{"model": "CTC image transcriber", "dataset": "numbers of one to four digits printed on busy colour backdrops", "train_examples": 147500, "image_size": 32, "crop_scale_min": 1, "horizontal_flip": false, "tokenizer": "char", "vocab_size": 14, "arch": "convnext", "isotropic": false, "norm": "rmsnorm", "hidden_act": "gelu", "mlp_ratio": 6, "inner_norm": true, "moe": "top_k", "num_experts": 32, "moe_every": 2, "expert_mlp_ratio": 2, "experts_per_token": 2, "shared_expert": false, "patch_size": [2, 2], "depths": [7, 7], "widths": [64, 128], "kernel_size": 5, "residual_init": "none", "optimizer": "muon", "muon_scale": "match_rms_adamw", "learning_rate": 0.0015, "momentum": 0.9, "nesterov": true, "orthogonalizer": "newton_schulz_5", "adamw_lr_other_params": 0.00081, "ema_decay": 0.99, "max_steps": 5100, "batch_size": 64, "epochs": 2.2, "lr_schedule": "linear", "final_lr_fraction": 0.01, "warmup_steps": 100, "weight_decay": 0.2, "adamw_weight_decay_other_params": 0}
Rows from block 8, named by matrix and row number. Rows with one number belong to one neuron. Each number is 500 + 50 x the weight over its row's rms, rounded and kept within 0 to 999. All counts start at 0. Numbers have three digits each. After the name is the row's rms in percent of the matrix's.
# fc1: MLP up (model.blocks.8.mlp.fc1.weight, 768x128), inputs 0-63
# fc2: MLP down (model.blocks.8.mlp.fc2.weight, 128x768, transposed), outputs 0-63
fc1.407 095:518570593462531506392541543423441495493575498458471621468546448475487591416540490518471470534447535382449554451384533485515501596423403465540484557478536532500578450479438516493563513501474527
fc2.407 094:551483510554433530478520488495572408508452586495524506523551515453581470475523502527512557459498507586468482507504486474383587428470578421511485490529446557633475527434445445503586516523526487
fc1.408 127:551454482486553406539473397495497501528488479542511475427548491517411430542506570420546424524438503442401442457436556434456453632488446467508556503435493559530511462443471473434462460484549461
fc2.408 111:518539505496511475564411492501484474500549474541507472450444473505516503449575582511441430484566568568521433609511509500505556537547502550534465558499526475526496576529605489510503486428489464
fc1.409 154:498508524450466480466580558419514544529579540416558533463431517542488506533529533491596475453510495522482478513500504555524470531514530461535489589553563519492495456468455569541467481432433524
fc2.409 136:485578525536542496507446548533573514531430572495441409503486521482479503463540511615470515524499509522528498466516516560441477630471427440570490477412621534525538518529538552474523428453541501
fc1.410 096:563514469527524538500500499538526530454522436468475520445525389400510497513579552419516410467517450544484559487414443512378452425532519579408568501535464456434533547495538568435497550423550463
fc2.410 100:473511474490435523515521511405459522459508517532466441589449471532385580537515491563431553512483519567495478447492518491513570558568534585504492462492532533480531421418596543483523485557483565
fc1.411 129:506397603516511523493420406589509553544467483529511506423533555446433449419468504508521462549523565463497493468427456493457451511488474433476468619599576439472477504558523521414491543511497448
fc2.411 131:502520489459538396479582405473546613531560586435559556393460456608530446425501556563548499473424529513453496398540502422477466435535467533488490582492449585523476501436453487578451471533498439
fc1.412 080:527541671431477454440555455522423500436482495529553508531423449482456410614528544411520520547429558519573501532494470522552484468534509503490522523524526512514462562536523452466521512502520476
fc2.412 083:545466432497468494435493520573510476543499431575538457470540505535548568495472535516510520488407478452418563515432516426496481496511497508540485509545464492486576468452472512507439404457439493
fc1.414 131:528478478526370402408508545442467464461511538557451440512396509550463545514449565517523483499513485502513474498613568499460516551487485501554471516536543562538536418434499541631547421526456527
fc2.414 121:400517487519472482514459561556596463384470596562524511477484529506581517491448502548563527435451508442498567524418478579576515503423535535510492567505562527575389500509532524453528486520519457
fc1.415 095:525465420494511399556538538530497540537466547451499574626484563432494524425526456482519465568465557469494539406478532419494500472462547500489568396551512522401532552544604434528434476551424494
fc2.415 096:495537454605495501413532584424511489564563418452426584543558469455605501508421449577471558489574557539520471544523513522470565521491524500450442577451515414443488526528559539650524560574525494
fc1.416 095:552502532532521504444482574461508562505493435431509524538495515426502605444558466446482581490498448496392503445454514565536450365525582518501455413468536585575413478445404490558492419418560412
fc2.416 091:460463460468484435470480504404513548450453492451540466513512541516513456488497428461443578419522500559559518454487490449446489530425540487470520496507474484593479464479447498486556462380485437
fc1.417 088:487445562532389540510548516484452495454433531481438410519518467514543464439441546431498480536536527579519494557496471483422495530502562560467509545536605588461492558529490504493549559514532471
fc2.417 092:485458481521456497449475491564484434409568585537488366472559442461662509589476501420391510539478562537467586543542523424510536526530562533546507571444496515475494478545440537484445508459485554
fc1.418 126:444432413473494515464585534550441506509443606626557572504538485444555523464537501543523544460529441526519445609525498531492552409445475402503481477503452530529458496534511436517530579420515563
fc2.418 119:450502512500469541506457488534520526555453456359493462426445504473465542488480522491491468533485428430534487582454538466445534500489505460437521460402474556497448488541393491445561431451453498
fc1.419 115:542560483542517517467475538443493470434580495483498489557496493530476496520496508428591513497493473496469603389511539540496486606606536568444555453540509556412581583559449501511471569577511498
fc2.419 112:462432546495457563576466554467509481557513463555435439506576543384526446585505457419433496525553476428495525517490412501467523482526536477576457479535500433497512576403529562486495482416422547
fc1.420 090:567547416523485533562485463487452488433487476539526512559434540534538609519505483575564474516508556505499460517558540483468554578521382489516441498441491559520515504487593514497466505499531504
fc2.420 090:545489447473429610493471548491431526397551418559552513554472536468464432415512472459507436469537545380509514568466517509543436448449514418500422457566442408510517541464506566554569464398511445
fc1.421 083:464449579529543527492480502509464495479589536555571546483471437516482486488579537545553510509544476456499540496517432549414521443521484572431554439553533598469578558561507515495454605503513408
fc2.421 084:397405531529470522538472523466475505360547541486516551494504540547476505450469516578498502506517481526605519460549549429582508475493571493466548466422564580526544460416563448507353517475497535
fc1.422 084:372554539478558530480569554499487549503401466578468520479611444556443537531413454457470475509511492562492416552488507533463503566513583496486528526437485459536467553445525588592473553496499443
fc2.422 088:520579470473517461480420549580446462534508492500436399467496456529477554505542457454467476537501522502508523556576496527479533526452391487568573543586517540455589652523497483437531480484539504
fc1.423 111:503513432508476432402498454510437525552475410445515537458481501596519496433410530508545540584486514586459503506520553515456501556536488454562491536485635473506432520532515515471460479479492520
fc2.423 115:547438564490539500502470411472491481396444488477502478555495451494524560463382423484475535472392571440537554560544610514510559576583574513575446465445481621426535419525496468405514489563410561
fc1.424 082:435546421408495494531554517521470570527390454477512457569458497475531473440485533499543525507471560474547422488477587498485473512461485509477513442487570436560398591604508464456537446557498444
fc2.424 090:536422456519559448458502528479437443529482453532450491553461490541568463438467474436435502485434549429452544504434479491509531434481421570457545486601528528455527441460526518518487424558560423
fc1.425 118:506534452542486550529484504528420425511430447391507585518467537430511442483379474487589450459529579515460498369482528565480470566593510474595460466486504517511514471493529539500524464485524550
fc2.425 111:468600465499529519494487534464518506565504499484446489526471465453421492405558546449602490483542524460578535548535607549477453527485417541515559525433544435488439493464512514520462504566569577